config.toml
arch = "convnext"
n_mels = 64
input = "log_mel"
subsampling = 4
steps = 7600
Rows from block 4, named by matrix and row number. Rows with one number belong to one neuron. Each number is 128 + 24 x the weight over the matrix's rms, rounded and kept within 0 to 255. All counts start at 0.
# fc1: MLP up (model.blocks.4.mlp.fc1.weight, 768x192), inputs 0-95
# fc2: MLP down (model.blocks.4.mlp.fc2.weight, 192x768, transposed), outputs 0-95
fc1.671 [109 163 106 103 193 145 135 154 120 104 116 133 107  83 160 181 158 157 136  87 147 114 110 138 108 120 123 162 136 149 162 103  77 130 126  60 119 140 117 150 121 147 127  88 222 121 137 140 118 121 145 116 207 131 158  59 185 187  92 180 208  76 146 115  88 149 179  98 101 145 122  79 143 136 219  96 122  80 119  36 121 152  78 196 122  20  81 152 130  57 132 152 145  83 130 109]
fc1.672 [152 152 173 115 102 127 126 120 132 124 116 114 116 165 255  77 128  83 129 119 172 117 125 132 157  96 138 116 126 123 166  88 143 131  94 111 124 142 147 137 136 146 134 106 129   0 100 140 135 125 156 129 118 113 175 134 101  70  96 138 131  74 138 132 141 140 140 195 160 114 160 114 147 121 168 142 120 125 149  72  94  22 185 117 141 183 150  94 143 159  68 100 158  93 106 148]
fc1.674 [131 172 139 119 134 126 128 122 129 116 130 130 123 153 223 105  91 140 128 114 139 130 134 135 133 119 120 124 129 127 131 121 148 131 131 111  94 129 129 128 129 133 140 105  63  57 205 161 135 127 142 128 111 138 117 106 134 108 119 172 153  89 134 135 105 152 143 161 130 133 122  81 134 131 156 133 134 130 126  83  75  51 132 107 132 185 153 162 119 147 140 113 130 162 135 146]
fc1.675 [128 141 122 132 168 105 129 136 128 119  99 155 127 115 200 151 126 126 129 127 130 134  94 146 127 124 129 134 130 126 129 113 127  74 115  98  99 130 127 128 128 131 129 101 179 166  97 125 103 125 146 143 115 117 151 161 134 165 121  84 171 109 129 132 137 127 131 135 137 154 179 147 130 113 105  65 132  44 129 135 110  66  86 108 130 140 138 139 119 128  89 135  96 137 104 150]
fc1.678 [ 94  72 183 143 128 149 124  75 134 221 139 105 125 122 187 180  94 115 128 128 130 138  93 121 137 145 127 125 128 103 123 124 155 135 104  97 144 126 130 197 137 111 104 100 201 143 129  95 165 128 135 167  64 131 139 205 118 126 130 157 134 141 108 151 128 144  96 183 154 136 163 139 178 144 156 127 146 125 115 112 142 124 176 126 113 165 120 119 151 166 174 158 127  91 141  81]
fc1.679 [169 100 155 126 190 125 131 107 137 109 163 123 129  95 190 143 143 105 132 142 137 126 144 102 121 100 136 127 125 140 150 148 113 110 152  86 140 146 131 152 128 154 115 105 132  99  49 141 119 117  69 180 141 107 115  81 123 116 106 126  93  93 145 127 145 123 119  88 131 136 100 129 131 136 174 102 125  85 128 138 129 143  30 168 103 104 126 144 122 163 133 150 174 131  63 125]
fc1.681 [160 180 176 154 107 120 123 126 110 142 132 105 105 158 151 184 171 138 126 135 185 110 130  95 121 127 112  99 118  99 131  74 126 129 115 205  94 124 132 170 110 139 140  85 100 182 139 152 184 129  48 173  95 136 110 109 116 145  95 132 152  92  83 157 159 118 159 129 150  44 107  95 140 128 156 134 112  92 135 163 152  89 158 119 100 117 177 128 138 184 176 113 126  53 103 116]
fc1.683 [135 127 128 123 130 127 128 125 128 130 131 129 128 131 138 128 121 127 128 131 129 129 122 152 128 128 128 127 128 126 135 143 127 125 128 128 149 128 128 133 128 139 128 120 117 128 127 124 136 128 132 128 151 126 126 129 129 131 128 138 128 126 128 130 109 132 129 141 128 125 113 112 125 128 136 122 128 119 128 123 133 130 144 132 130 133 123 133 128 127 126 133 132 144 128 124]
fc1.685 [115 102 128 155 135 108 128 115 122 135 122 130 124 120 102 138 124 119 127 133 130 121 130 115 136 102 186 130 127 112 135 112 131 138 126  51  95 126 128 132 128 139 134 112 131 171 113 161 115 128 131 157 137 118 118 137 137 144 125 150 114 131 132 138 165 120 117 141 128 111 143 127 173 128 162 120 123 106 118 119 114 121 131 155 120 118 122 148 143 132 120 153 110 135 131 123]
fc1.686 [ 99  91 146 115  99 137 102  98 155  98 163 124 113 134 134  99 126 111 146 122 132 107 147 131 158 123 153 110 125 105 153 116 124 161 172  50 132 144 105  70 132 144 127 122 137   0 138 165 110 107 144 182 138  41 102 159 128 142 116 182  67 129 113 181 186 121 126 127 109 106 142 152 124 140 124 144 151 118 120 175 167 186  96 197  65 112 131 151 134  70 153 169 221 178 100 143]
fc1.687 [ 39  96 189 150  82  89 108 116 127 134 188 125 110 175  84 124 199 127 140 110 234  81 194 126 121  88 168 118 122 117 127  92 162 162 135  85  96 141 104  94  98 155 164  79 117 140  12 131 162 132 126 117 116 123  97 162 142  35 108 203 125 124 115 156 127 161 120 155 106 143 116 122 153 119 127 185 108 183 122 168 255 130 140 201 115 107 136 124 115 116  60 165 143  84 105 132]
fc1.689 [149 143 164 139 128 130 132 109 129 132 176 129 107 130  56 172 199 118 131 127 144  96 157  66 146 111 125 137 128 141 162 142 115 187 100 138  94 136 127 130 129 170 131 108 123 135   0 126 175 128 100 107 117 104 130 194 132 103 108 141 132 110 131 162 138 126  88 158 131 138 153 121 142 136 185 116 133 141 130 111 225  90 128 118 126 123 110 167 140 159 161 108 130 124  91 146]
fc1.691 [111 140 143 108 133 132 128 127 128  93 124 127 118 133 155 179 146 125 128 121 138 126 150 105 121 117 141 130 128 125 149 102 113 129 123 172  98 128 128 117 128 144 132  79 123 102 145  76 148 127 106 128 108 103 116 124 134 141 112 104 150 116 128 117 141 152 128 165 118 120 130 128 128 130 147 131 127 109 132 132 153 115 114 176 134 115 144 125 130 154 109 106 156 157 161 127]
fc1.692 [119 139 162 136 178 129 135 129 137 128 166 135 125 131 143 126 121 122 136 134 136 134 135 139 162 124 159 148 118 103 158  85 105 121 101  89  89 151 107 133 135 157 128  94 173  72   0 165  97 127 123 114 147  46 147 136 143 153 104 181 148  82 135 159 124 128 129 199 189 109 150 128 136 110 133  75 147  59 119 130 166 154 141 146 128 152 145 163 145  82 126 179 101 130  72 157]
fc1.694 [124 162 140 129 188 137 126 122 140 129 101 133 120 230 122 198 184 145 130 117 101  98 175 129 126 128 124 126 128 131 135  86 123 203 131 145 147 141 122 128 125 144 128 129  86 138  98 130 127 125 135 130 232 126 118 134 130 160 103 168 166 120 103 132 137 125 146 132 137 132 129  68 127 127 107 110 121 143 147 104 144 124  37  93 113 117 106 144 125 162 115  31 113  91 137 119]
fc1.697 [153 191 138 138 127 106 153 153 107 161 124 168  74 115 117  71 193 170 139 109 124 131 110 121 113 118 148 165 127 135 156  90  88  93 137 122 102 131 152 174 130 143 135 125 149 126 145 255 164 135   9  76 221 153 131 105 146  60 116 133 124  61 125 113 123 136  93  83 148  69 153  98 145 132 212 139 132 120 125  87  64  63  88 221 144  20 134 128 133 128 176 145  91 112 111 162]
fc1.698 [ 94 148 138 145 137 124 124 154 136 136 142 127 153 142 162 153 120  93 135 133 136 151 104 118 110 150 142 145 132 112 110  79 135 119 133  57 119 131 138 113 129 113 121 119 125  66 167 100 188 137 166  77 127 147  95 135 114 124 141 166 150 105 105 171 129 150 110 121 162 131 137 122 136 104 158 154 165  93  96 115 209 130 154 243 104 121 105  91 114 109 154 186 147 104 154  99]
fc1.701 [133 115 126 159 110 133 126 103 126 120 158 127 113 136 172 135 133 128 126 115 164 131 183  87 128 111 124 126 134 132 137  53 126 144 158 133 159 144 134 145 127 136 125 125 106 140 140 128 161 128 117 113  41  98 129 177 184 129 121 119 135 146 127 116 128 108 126 156 133 100  74 114 137 131 175 135 110 107 134 142 124 155 145 128  91 119 132 120 101 145 126 150 155 158 118 121]
fc1.703 [ 99 118 124 125  33  74 111  92 147 126  99 159  89 124   5 151 121 208 132 166 114 125  88 150 117 139 129 128 122  90 143  49 111  75 145  70 208 128  83 222 135 164 103 134 154 133  86 202 155 114 156 202 118  84 144  89 121 195 105 163  15  22  98 169 172 126 175 158  70 153 150 139 187 115 190  81 129 146  71 159  56  73  63 158 113 139 101 151 124  85  85 188  76 128  57 150]
fc1.705 [164 107 121 135 119 163 136 106 144  90 182 128 133 179 101 101 221  74 129  84 120 125 225 123 109 103 137 114 130 120 139  62 122 160 143  94 126 123 126 127 124 133 138 158 143 110  30 155 174 117 137 137  43 139  94  86 198 114 115 126 121 128  97 128 109 157 112 165  89 164 132 146 122 110 127 188  98 166 138  93 214 124 135 154 121  73  77 126 138  96 192 118 127 102  89 104]
fc1.708 [136 125 128 127 128 128 128 129 128 130 133 129 127 126 156 120 125 125 128 129 130 135 118 134 128 135 111 129 128 124 136 132 126 121 121 147 126 129 128 131 128 129 129 109 118 122 120 120 133 128 124 124 144 132 125 131 129 125 128 155 129 124 128 130 119 126 129 138 127 128 127 131 123 128 131 123 127 106 128 123 126 128 132 135 128 129 128 124 128 129 120 127 127 152 125 131]
fc1.709 [119 151 139 142 119 129 123 107 132  91 149 136 127 139 172 139 136 134 128 125 137 134 179  80 134 135 128 143 128 126 149  75 117 171 152 191 146 142 127 132 130 150 126 122  84 120 128 139 129 127 112 143 135  43 137 175 135 137 118 121 131 127 134 129 126 119 128 164 119  56 140 119 174 137 176  79 124 133 135 162 142 122 123 132 122 111  89  96 138 118  94 139 144 190 126 110]
fc1.710 [133 147 119  94  85  90 131 142 146 142  90 141 129 126 146  43 172  87 130 112 108 150 118 163 116  87 121 126 131 144 135 109 124  75 139  82 152 141 128 142 133 137 124 135  76 131 235 112 182 119 108 126 108 124 138 125 134  91 121 192 145  97 128 125 143 129 143 160  84 119 166 130 128 129 101 117 116  86 129  68  96 142 118  64 133 130 130 176 141  90 103 142 161 168 198 116]
fc1.711 [ 98 168 135 149 117 121 127  98 128 139 146 127 118 121  60 121 146 165 132 123 136 122 102  46 154 117 129 122 127 136 159 118 108 104 144 122 134 127 126 186 128 146 132  80 119 127 175  93 158 127 138 112  94 119 118 123 128 126 108 128 170 107 130 167 162 118 126 152 135 134 113  80 141 126 182 111 135  90 123 137 120  56  95 172 112  85 149 171 115 129 127 148  61 175 176 140]
fc1.712 [ 66  96 133 136 183 115 123 118 126 142  92 152 143 162 106 212 153  99 147 120 144 122  92 126 102  29 137 137 125 113 145 119  89 131  87 140 106 135  98  83 121 127 128 123  85  74  70  95 128  85 125 125 157 130 115 131 135  95 126 139  95  88 150  81 135 140 150 144 170  82  95  91 231 115 163 107 137  44 111  58 168 125 172  99 171  46 108 115 112 132 113  96 131 127 110 112]
fc1.714 [122 119 139 134 139  85 153 125 101 111 137 147 107 108 209 155 156 120 126 127 151 110 116 156 140 116 153 127 125 108 127  86 128  52 136 102 118 110  81 216  80 127 160 129 162 178  33 170 116 130 102  78 153 108  76 110 128 139 131 147  60 136 124 136 161 155 175 130 123 150 177 119 156  97 128 114 111 156 114 138  23  54 150 136 136 141 128 138 149 108 124 179 171  69 116 153]
fc1.717 [154 173 161  92 149  95 118 134 133  73 159 151  67 174  69 136 178 147 138 127 122 154 178 116 121 159 179 132 123  90 183 158 171  82  91 132  87 136 125 170 127 146 151 117 151 154  97  48 140 138  78  97 140 134  82  88 172  94  84 128 120  89 128 130 139 170  54 139 102 122  87 107 124 132  98 137 158 161 134 150 137 214  48 160 116 129 110 132 121 107 178  92  94  62 177 161]
fc1.720 [ 73 103 121 115 126 105 138 122 134 109 102 109 128 119  53 122 185 137 130 141 111 101  95 127 141  82 134 103 124 134 187 138 116  60 129 123 136 145 136 135 121 189 119 104 122   4  58 217 128 117 144 123 208  83 124 121 155 142 113 132 134  92 157 100  97 126 119 137 103 107 141 116 148 159 132 124 109 173 139  61 181 149 123 136 125  85 138 190 136 178  42  64 149 142 103 154]
fc1.722 [108 147 144 151 110 130 127 123 124 129 118 127 112 111 108 149 153 125 131  95 126 121 121 110 139 125  99 144 128 146 166  99 139 145 158  75 146 145 127 127 131 167 121  61 180  63 128 130 147 125 183 106 108 141 116 132 143 136 100 199 183 105 122 139 153 123 155 141 165 108  60 110 125 145 169 129 126  37 126 129 139 159  88 112 148 100 150 183 123 125 170 128 132 126 113 129]
fc1.723 [148 151 130 125 109 133 131 128 121 120 155 103  68 117 214 130 255 114 131  74 104 108 128 115 129 108 108 134 135 130 142  53 136  65 119 186 129 137 129 154 117 157 132 122 161 113 127 177  96 126 123 119  79 159  97  76 134 135 113 127  99 103 118 117 157 179 149 128 137 111 120  92 132 160 173 142  69 153 118 138 124  44 129 117 127 103 117  80 123 145 133  94 187 122  93 204]
fc1.727 [140 126 149 132 143 123 126 115 135 131 131 126 120 160  78 127 167 146 126 146 126 125 111  94 139 106 105 117 127 106 146 129 118 188  99 160 128 130 125 131 127 150 133 107 105 142 100 119 131 119 132 132  83  76 118 135 122 152  98 168 104 128 121 134 117 141 139 155 132 110 107  66 156 130 119 102 136 164 127 119 132 125 121 131 128 121 115 126 117 136 121  62 117 149 133 132]
fc1.729 [ 86 119 135 133 181 108 126 104 123 126 102 171  95 120 145 177 141 174 131 129 121 127 145 156 121 102 173 104 128 124 143 120  96 121  94 115 150 140 130  70 130 144 105 111 128 113 116 204  94 113 184 140 141  94 127 130 131 119 116  81 235  56 111 120 169 113  73 163 177 166 122  95 100 143 169 112 130 100 148  85 132 135 154 150 130 101 124 135 140 154  99 104 150  63 201 125]
fc1.732 [153 163 120 140 120 121 121  81 131  75 119 123  97  99 155 141 174 127 130 115 133 101 181  73 109 129 132 136 114 112 151 133  62 106 153 108 119 147 103 163 134 147 102 135 124 206 151 154 140 121  96 155 180  96 105 152 132 161 111 160 175 136 126 126 107 123 120 164 128 155 149 120 137 127 157  82 105 145 136 130  91 139 118 113 122 139 119 124 117 131 119 109 143 180 110 109]
fc1.733 [ 95 109 139  86 114 151 129 173 115 101 171  95 123 242 121 111 120 134 125 104 155 142  96 176 170 134 112 122 126  62 116 134 122 166 143 120 108 117 148  82 104 129  94 126 106 109  97 128  94 121 136 141  67 111 160  59 106 123 130 171 135 107 107 118 102 131 106  75  99 108 166 105  73  73 143 112 111 207  99  54 111  88  94 255 163  76 170 125 166  90 229 128 105 148  69 117]
fc1.734 [151  96 238 149 123 166 129 117 135  93 130 168  89 172  73 104 129 106 125 100 129 147  90  71 121  75 175 156 122 132 134 130 133 202 105  88  90 142 137 155 128 158 141 119 185  87 197 145 220 142  38 141 141 144 138 160  96 112 133 146  77 165 162 117 109  94 208 115 131  17 134  93 167 120  84 147 143 142 131 104 132 161 210  84  68  97 214 149 158 155 124 153 181 124 120 158]
fc1.736 [102  72 141 111 119 129 129 131 115  81  94 127 129 155  57 101 156 110 129 127 166 139 142  71 138 118  91 122 128 116 165 148 115 103 123 156  96 133 133 156 126 163 123  92 102 139  85  63 184 120 106 122 164  74  72 107 127  98 121 133 175 100 138 116 124 157 132 116 123 104 128  70 186 133 167 128 123 149 135  92 150 140 136 140 143 147 161 153 130 166 120 122 201 255 138 119]
fc2.671 [128   0 139 115 138 148 129 181 128 143  75 127 128 124 103 174 101 127  96 126 156 168 140 124 180 123  49 134  97 124 128   0 154 145 141  59 108 127 131 108 134 135 130 128 176 122  64  68  55 135 101 171 121 147 110 104 128 214 131 102 134 112 146 128  58 139 130 110  60 128 114 114 159 128 129 123  90 134 131  98 126 108 130  28 123 118 127 183 114  98 129 167 124 128 255  61]
fc2.672 [126 144 115 108 131 127 134 118 128 132 121 128 143 126 107 145 129 126 112 126  98 164 147 118 123 126 142 130 127 123 128 148 121 130 119 116 126 128 128 176 128 128 128 129 123 105 126 132 123 131 128 104 134 128 131 128 128 144 146 163 139 128 120 128 155 128 145 113 170 130 115 128 135 128 127 129 137 199 132 139 127 119 132 136 134 131 129 184 123 128 128 135 234  90 118 123]
fc2.674 [127 131 141 129 142 128 129 121 128 152 129 128 131 125 126  91 128 127 130 128 128 139 134 128 128 127 145 129 128 125 128 140 130 128 132 141 131 128 128 136 128 127 128 128 135 128 129 127 129 128 126 122 132 128 128 128 128 132 131 142 120 123 128 128 143 131 130 123 111 128  80 128 128 128 129 131 125 128 125 139 129 122 128 129 126 128 128 127 126 135 128 133 128  91 129 126]
fc2.675 [120  87 130 106 137 125 120  62 131 116  93 128 204 122  82 165 121  92 132 128 104 162 124 124 135 114 110 136 131 130 127  52 183 122 133  56 128 128 155 130 122 124 120 128  86 101  81 148 129 123 131  33 164 138 117 131 128 109 128 149 184 123 131 125 212 148 128 102 178  96  83 112 112 126 143 125 107 126 109 135 130 139  82 127 137 119 113 129 103 125 128 120  90 165 141 119]
fc2.678 [123 118 120 152  85 123 128  97 128 116 107 133 124 125 159 154 106 131  14 126 148 149 129 161 165 124 102 128 114 101 130 131 113 120 183 141 152 128 129 137 128 131 128 126 108   0 116 102 108 131 126  92 142 130 137 122 128  99 137 153 120 121 107 128 111 134  48 199 164 119 151 124 150 131 120 138 142 161 125 170 116 164 127 135 104 142 116 121 136 136 129  74  79  79 105 141]
fc2.679 [128 122 115 159 119 129 127 123 128 183 130 128 125 110 159 125 133 133 118 131 152 117 135 131 142 131 122 129 129 131 128  65 105 137 152 113 136 128 126 121 128 131 128 128 135 130 127 156 146 127 132 132 130 134 130 130 128 131 118 128 134 121 132 128  94 148 123 143 134 128 100 127 138 128 129 128 133 124 141 124 128 110 129 128 127 124 128 105 127 131 128 102  53 123 125 148]
fc2.681 [127 175  90 161 152 133 125  24 124  79 127 150 136 227 176   0 126 124 221 117  46  98 228 133 121 160  79 129 145 140 129  95 150 213 125  89 101 124 122  44 126 133 135 121 160  51 116  96  99 129  92 135 143 138 115 132 128 173 125 133 103 119 124 133 143 163 162 176 170 119 124 135 127 134 123 117  84 108 127 106 125 144 122  90 121  92 140 155 133 250 120 198 144  80 230 183]
fc2.683 [128 133 128 131 132 128 128 128 128 127 128 128 128 126 131 125 128 128 131 128 128 128 125 128 127 128 128 128 128 128 128 130 128 128 128 130 127 128 128 122 128 128 128 128 134 127 128 128 128 128 128 128 127 128 128 128 128 125 127 130 128 130 128 128 124 130 130 127 127 128 128 128 128 128 128 128 128 128 128 126 128 128 128 128 128 128 128 130 128 127 128 123 128 133 129 134]
fc2.685 [129 142 145 132 117 128 128 128 128 139 128 128 128 126 122 141 128 128 123 128 126 126 127 136 127 128 127 128 128 128 128 125 128 127 127 132 121 128 128 124 128 128 128 128 128 128 128 133 127 128 128 122 129 128 128 128 128 153 127 128 124 127 128 128 129 128 118 126 130 128 122 128 128 128 128 128 128 129 128 126 128 128 128 129 128 128 128 123 128 128 128 118 128 134 128 131]
fc2.686 [142 134 183 122 118  94 125 184 121 195 146 143 107 123 112 133  89 102  89 141 138 162 130  97  18  72 122 129 126 129 123  48 176 164 136 112 122 126 119 197 118 144 127 126 186  83  92  69  17 129 130 125 150 171 131 136 137 121 150 138  63 140 120 120 102 124 145 173 189 108 255 127 112 128 161 127 137 133 148  95  93 219  45 110 148 102 137  82 114 210 112 116 255 145 115 169]
fc2.687 [121 119 113 123 115 124 109 155 128 178 133 128 125 123 131 130 130 127 140 128 102  41 125 156 136 128 108 128 124 129 128 152 125 128 171 180 141 128 128 119 128 132 128 129 129 132 111 148 133 127 128 143 126 120 125 133 128 194 141 100  56 125 123 128  81 136  86 123 126 123 174 128 119 128 127 128 144 139 118 128 124 135 133 141 122 134 127  90 126 139 128 140 121 107 116 127]
fc2.689 [128 135 105 125 120 128 122 128 128 131 128 128 130 130  94   0 129 128 125 128 133 128 144 134 123 128 138 128 128 128 128 136 125 127 130 139 122 128 128 123 128 128 128 128 141 129 128 129 128 128 129 135 104 132 128 128 128 109 125 125 136 128 128 128 115 128 104 128 131 128 112 128 127 128 128 128 128 128 128 128 128 128 127 128 131 129 128 128 129 135 128 132 142 129 130 126]
fc2.691 [128 118 165 124 151 128 128 126 128 135 129 128 127 129 110 137 123 128 146 128 128 137 134 126 129 128 125 128 128 127 128 142 128 129 125 116 128 128 128 132 128 128 128 128 128 127 128 122 131 128 128 129 132 128 127 128 128 128 133 133 146 128 128 128 122 129 130 128 127 128 134 128 128 128 128 128 125 124 128 128 128 115 128 128 129 127 128 140 129 127 128 117 142 124 128 124]
fc2.692 [133 114 165 146 145 128 140 120 126 114 135 126 163 149  91 255 132 115 132 131 173 178 111 103 164 127 131 124 142 130 128 141 139 132 143 114  85 129 119 173 127 117 129 123 155  97 109 138 137 122 109  76 139 136 131 137 128 137  77 142 128 105 137 128 123 122 146 105 122 134 215 121 123 127 119 130 140 117 121 116 125 102 119 150 124 125 133 132 128 158 128 140 255 111 123 113]
fc2.694 [131 157  74 135 118 121 130 136 129 110 115 130 138 164 117  99 135 131 101 132 121 136 134  72 109 128 137 128 130 129 128  40  93 122 117 127 132 128 126 104 129 126 126 128 255 142 142 110 118 132 125 159 115 170 143 123 128 162  99 122  79 126 151 129  89 115 112 121 123 127 165 119 141 128 123 119 114 129 126  97 129 125 137  99 132 104 135 128 131 134 128 175 156 160 179  46]
fc2.697 [136 121 166  90  96 128 139 119 130 123 128 128 208 144 120   0 123 120 169 123 129 133 149 111 137 120 116 128  62 123 128 255 136 126 143 156 255 128 133 138 130 110 131 123 121 126 129 123 143 126  80 122 177 125 133 107 128  81 103 221 126 138 124 128 105 131 140 175 125 130 132 132 159 126 147 126 100  76 135 191 133 112 130 132 113 121 125 118 104 113 126 105 106 128  85 118]
fc2.698 [128  34  97 106 101 127 146 119 128 120 113 127 127  93 177 161 123 130 154 124 148 156 104 144 134 128  77 129 126 127 128  54 146 116 149 113 133 129 128 188 128 126 127 129  87 134 122 131 143 130 125  83 100 123 125 124 128 156  82 114 136 125 144 128 193 123 116 128 153 127  94 127 134 130 130 125 120 146 133 161 130 145 128 132 129 141 123 120 131 128 129 151  97 118 125 139]
fc2.701 [104 118 148 164 170 130  81  54 117 130 137 128  88 120 122 189  79 127 198 133 111 137 186 135 172 106 128 131 127 123 131 150 101 184 115 160 130 127 135 133 125 144 137 125 158  99 127  77 109 127 135 126 217 123 125 118 128 117 175  92 164 102 144 130 128 115 103  90 128  93 236 129 127 128 125 140 127  82 130 131 126 128 122 139 108  94 130 179 126 157 126 119 146 122 122  95]
fc2.703 [113 140 106 128 112 150 127 151 129 167 144 124  51 160 127   0 143 155 122 130  77 133 163  48  61 132 165 125  82 104 137 249 100  93 138  61 217 139 131  16 126 155 141 117 134  91 129 121 168 125 117 228 129 138 142  90 118 130 125  88   0 139 130 109 174  93 118 127  94 136 252 109  90 122 126 165 152 113 125  98 116  51 133 158 129 116 140 146 111  97 127 124 128  90 112 142]
fc2.705 [111 130 207 131  83 113 127  63 131  92 173 134 120 112 173 234 147 144  29 115  84  69 122 212 171 129  49 111 121  93 128 103 135  48 154 172 168 128 130  46 128 131 135 128 161 161 104  83 125 127 149 125 159 124 136 138 128 174 170 127  88  58 121 130 125 140  67  75 108 127 170 130 120 121 134 114 145 153 151 137 102 110 117 138 125 137 119  85 105 125 137 181  54 211 111 110]
fc2.708 [128 132 128 130 138 128 128 128 128 134 129 128 129 125 138 129 128 128 132 128 127 129 126 122 125 128 126 128 129 128 128 132 128 128 135 127 128 128 128 122 128 128 128 128 132 127 128 127 128 128 128 128 128 128 128 128 128 121 128 129 130 129 128 128 117 129 129 128 127 128 128 128 128 128 128 128 128 128 129 125 128 126 127 128 128 127 128 139 129 128 128 125 127 134 131 128]
fc2.709 [124 115 156 136 135 132 126 136 128 129 139 128 128 122 109 139  92 128 212 128 113 149 170 108 124 129 128 129 130 130 128 144 130 136 123 116 123 128 128 128 128 130 129 128 220 103 130  99 131 131 122 128 138 151 126 128 128 177 140  75 163 133 127 128  96 134 121  95 133 128 115 128 128 128 129 132 135 105 130 115 127 114 120 125 126 127 127 151 125 160 127 116 126 138 125 131]
fc2.710 [135  80 121 143  66 135 129 127 126 175 134 127 127 109 128  79 144 125 124 131 184 129 104 118 120 127 119 128 118 145 128  45 122 133 145 145 130 128 128 187 128 125 129 128 163 117 143  95 124 127 125 165 125 131 118 128 128 119 152 173 173 144 131 128 119 107 114 136  35 131 141 128 148 128 135 130 118 133 140  83 129 121 118 156 107 129 128  91 122  77 127 151 177 107  79 126]
fc2.711 [126 115 144 138 173 129 129 128 128 155 128 128 129 129 137 156 129 128 140 128 140 152 131 164 128 128 120 128 128 126 128 119 130 131 136 105 126 128 128 121 128 127 128 127 142 130 130 112 129 129 126 128 124 129 128 129 128  99 125 122 136 125 131 128 131 130 148 132 127 128 152 129 131 128 128 128 128 124 128 127 128 129 126 128 128 128 128 150 124 127 128 165 108 129 131 121]
fc2.712 [143 121 112 107 237 113  89 104 101   0 188 123 141 118 135 131  94 111  93 128 163  74 148 192 171 145 132 124 160 135 103 134 167 119  99 139 103 125 117 112 161 117 123 214 103 166 114 101 112  87 144  98 121  81 181  79 133  74 150 215 130 134 123 129  38  59 161 152 120  93 200 118  47 135 132 139  56 120  76 165 116 245 104   0 142  88 126 134 178 236 120  53 165 138 113 133]
fc2.714 [145 144  85 178 164 135 125 199 122  86 196  81  86 167 183 145 107 173 132 132 122 203 101 113 182 120 169 123 170 128 127 152 130 120 141 109 127 132 108  52 152 140 128 132 102 121 128 111  72 111 120  73 116 135 137  96 133 129 103 163  76 126 125 128 186 122  52 115 104 124  86 133  79 115 118 101 162 136 106  76 172 137 117 172 107 152 142 125 111 111 135 170 114 140 105 109]
fc2.717 [129  77 147  93  71 128 123 128 128 128 142 127 127 128   0 184 126 128 116 128 180 132 121 107  88 129 139 128 128 120 129 115 117 126 136 130 137 128 131 189 127 126 128 131 188 144 142 149 137 130 128 118 116 128 127 128 128 131  99 111 178 128 122 128 103 137 138 120 172 128 105 127 123 128 133 127 139  96 128 125 128 135 116 113 128 132 128 113 131 110 130 131 177 170 130 135]
fc2.720 [128 253  82 152 127 129 122 117 128 191 138 129 145 130 136  10 116 129 133 128 131 170 137 133 131 128 167 127 116 120 128 144 105 137 151 122 130 128 128 131 128 128 128 128 114 122 129 132 130 130 130 143 120 127 129 127 128  57 145 255 156 133 121 128  78 133 111 143 153 127 131 129 133 127 129 136 111 118 125 106 127 147 152 132 124 129 128  49 116  85 127  36 130  85 130 130]
fc2.722 [128  57 116  97 111 128 128 124 128 131 127 128 128 127 113 133 127 128 161 128 120 190 136 125 129 128 120 128 129 126 128  85 129 120 129  85 124 128 128 115 128 128 128 128 115 129 128 102 129 128 129 133 128 128 128 128 128 159 129  55 126 131 129 128  93 127 166 123 151 128 136 128 127 128 128 128 129 131 127 122 128 129 128 129 133 128 128 159 127 126 128 131 112 135 128 133]
fc2.723 [126 148 129 148 181 115 154 108 127  57 122 128 112 125 193 138 112 127 212 111 120 146 128 130 156 135 127 122 131 153 129 230 102 124 116 128  85 128 116  63 135 113 127 126  74 103 158 190 125 110  73 105 131 120 103 136 129 132 105 208 143 112 141 129 145  76 119 116 139 134   0 129 153 127 141 129 144  80 151 127 140   0 136 120 156 146 119 113 141 124 129  64 159  77 100  97]
fc2.727 [128 123 125 109 125 129 128 133 128 122 127 128 132 145 164 131 123 127 129 129 136 127 129 109 123 128 123 128 129 128 128  72 126 128 122 116 121 128 128 122 128 127 128 128 159 127 132 103 123 128 132 129 132 141 133 125 128 126 128 115 136 133 128 128  51 105 136 131 130 128 151 127 129 128 128 127 126 124 123 115 127 135 132 126 128 126 128 140 128 142 128 125 134 145 134  98]
fc2.729 [104 115  91 121 149 132 142 137 131 138  89 135 140 158  71  45 119 120  84  97  67 191 157  72 185 139 144 140 118 147 130 136 188 118 134  71 124 126 117 243 132 130 131 134  84 121 111 138 134 124  91 142 156 138 106 144 128 125 119 206 183 145 121 128 174 179 149 147 195 114 178 116 155 133 138 122 120 150 148 182 128 142 147 164 129 131 124 161 126  78 136  62 178 111 117 159]
fc2.732 [128  53  62 140 148 113 151 224 129 174 102 131 119 117 157 167 138 136 112 132 116 171 128 118  96 122 187 118 145 144 130 103 136 138 133 108  96 124 135 169 127 129 129 134 170 209 130  95 116 151  99 107 105 137 116 128 128 137 116 147 152 149 176 129 113 109 151 112  78 129 120 134 178 128 118 116 100 199 153 115 157 165 120 127 142 141 130 121 131  90 122 137 103 125 140  95]
fc2.733 [149   7 202 148 145 129 127 184 126  82 128 124 125 100 123 121 157 120 104 130  92 145 131 117 116 131 115 133 112 130 128  65 135 160 130  99 106 128 134 202 129 127 128 131 228 129 147 211  66 119 134 142 131 140 153 123 127 182 124 180 194 181 116 128  94 178  82 132 147 141  62 137 103 130 123 128  80 163 124 145 115  98 102 121 131 103 127 154 124 175 128 178  65  81 158 106]
fc2.734 [125 122  73  64 142 125 136 134 129 161 101 128 134 150  42  79  99 135 206 127 125 159 107  85 129 125  78 130 130 129 127 199 124 103  97 101  58 128 114 131 128 108 125 127  46 102 122 213 149 127 121 147 130 124 135 127 128  96 119 130 136 116 151 128 146 111 215 117 140 133  87 133 136 127 137 131 125 180 173 101 131  87 130 158 113 141 128  96 132 108 130  76 121 123  92 119]
fc2.736 [127 169 255 108 119 127 118 145 128 158 136 132 152 118 113 170 108 126 171 128 148 130 138 160 140 127 116 128 126 123 128 231 140 129 159  79 146 128 129 129 128 128 128 127 124 129 129 130 143 131 141 137 109 125 134 128 128 141 161 225 111 117 129 128  31 113 191 111 120 127 174 124 129 128 123 127 102 134 137 139 128 135 140 120 132 129 128 111 126 132 127  25 124 165 139 124]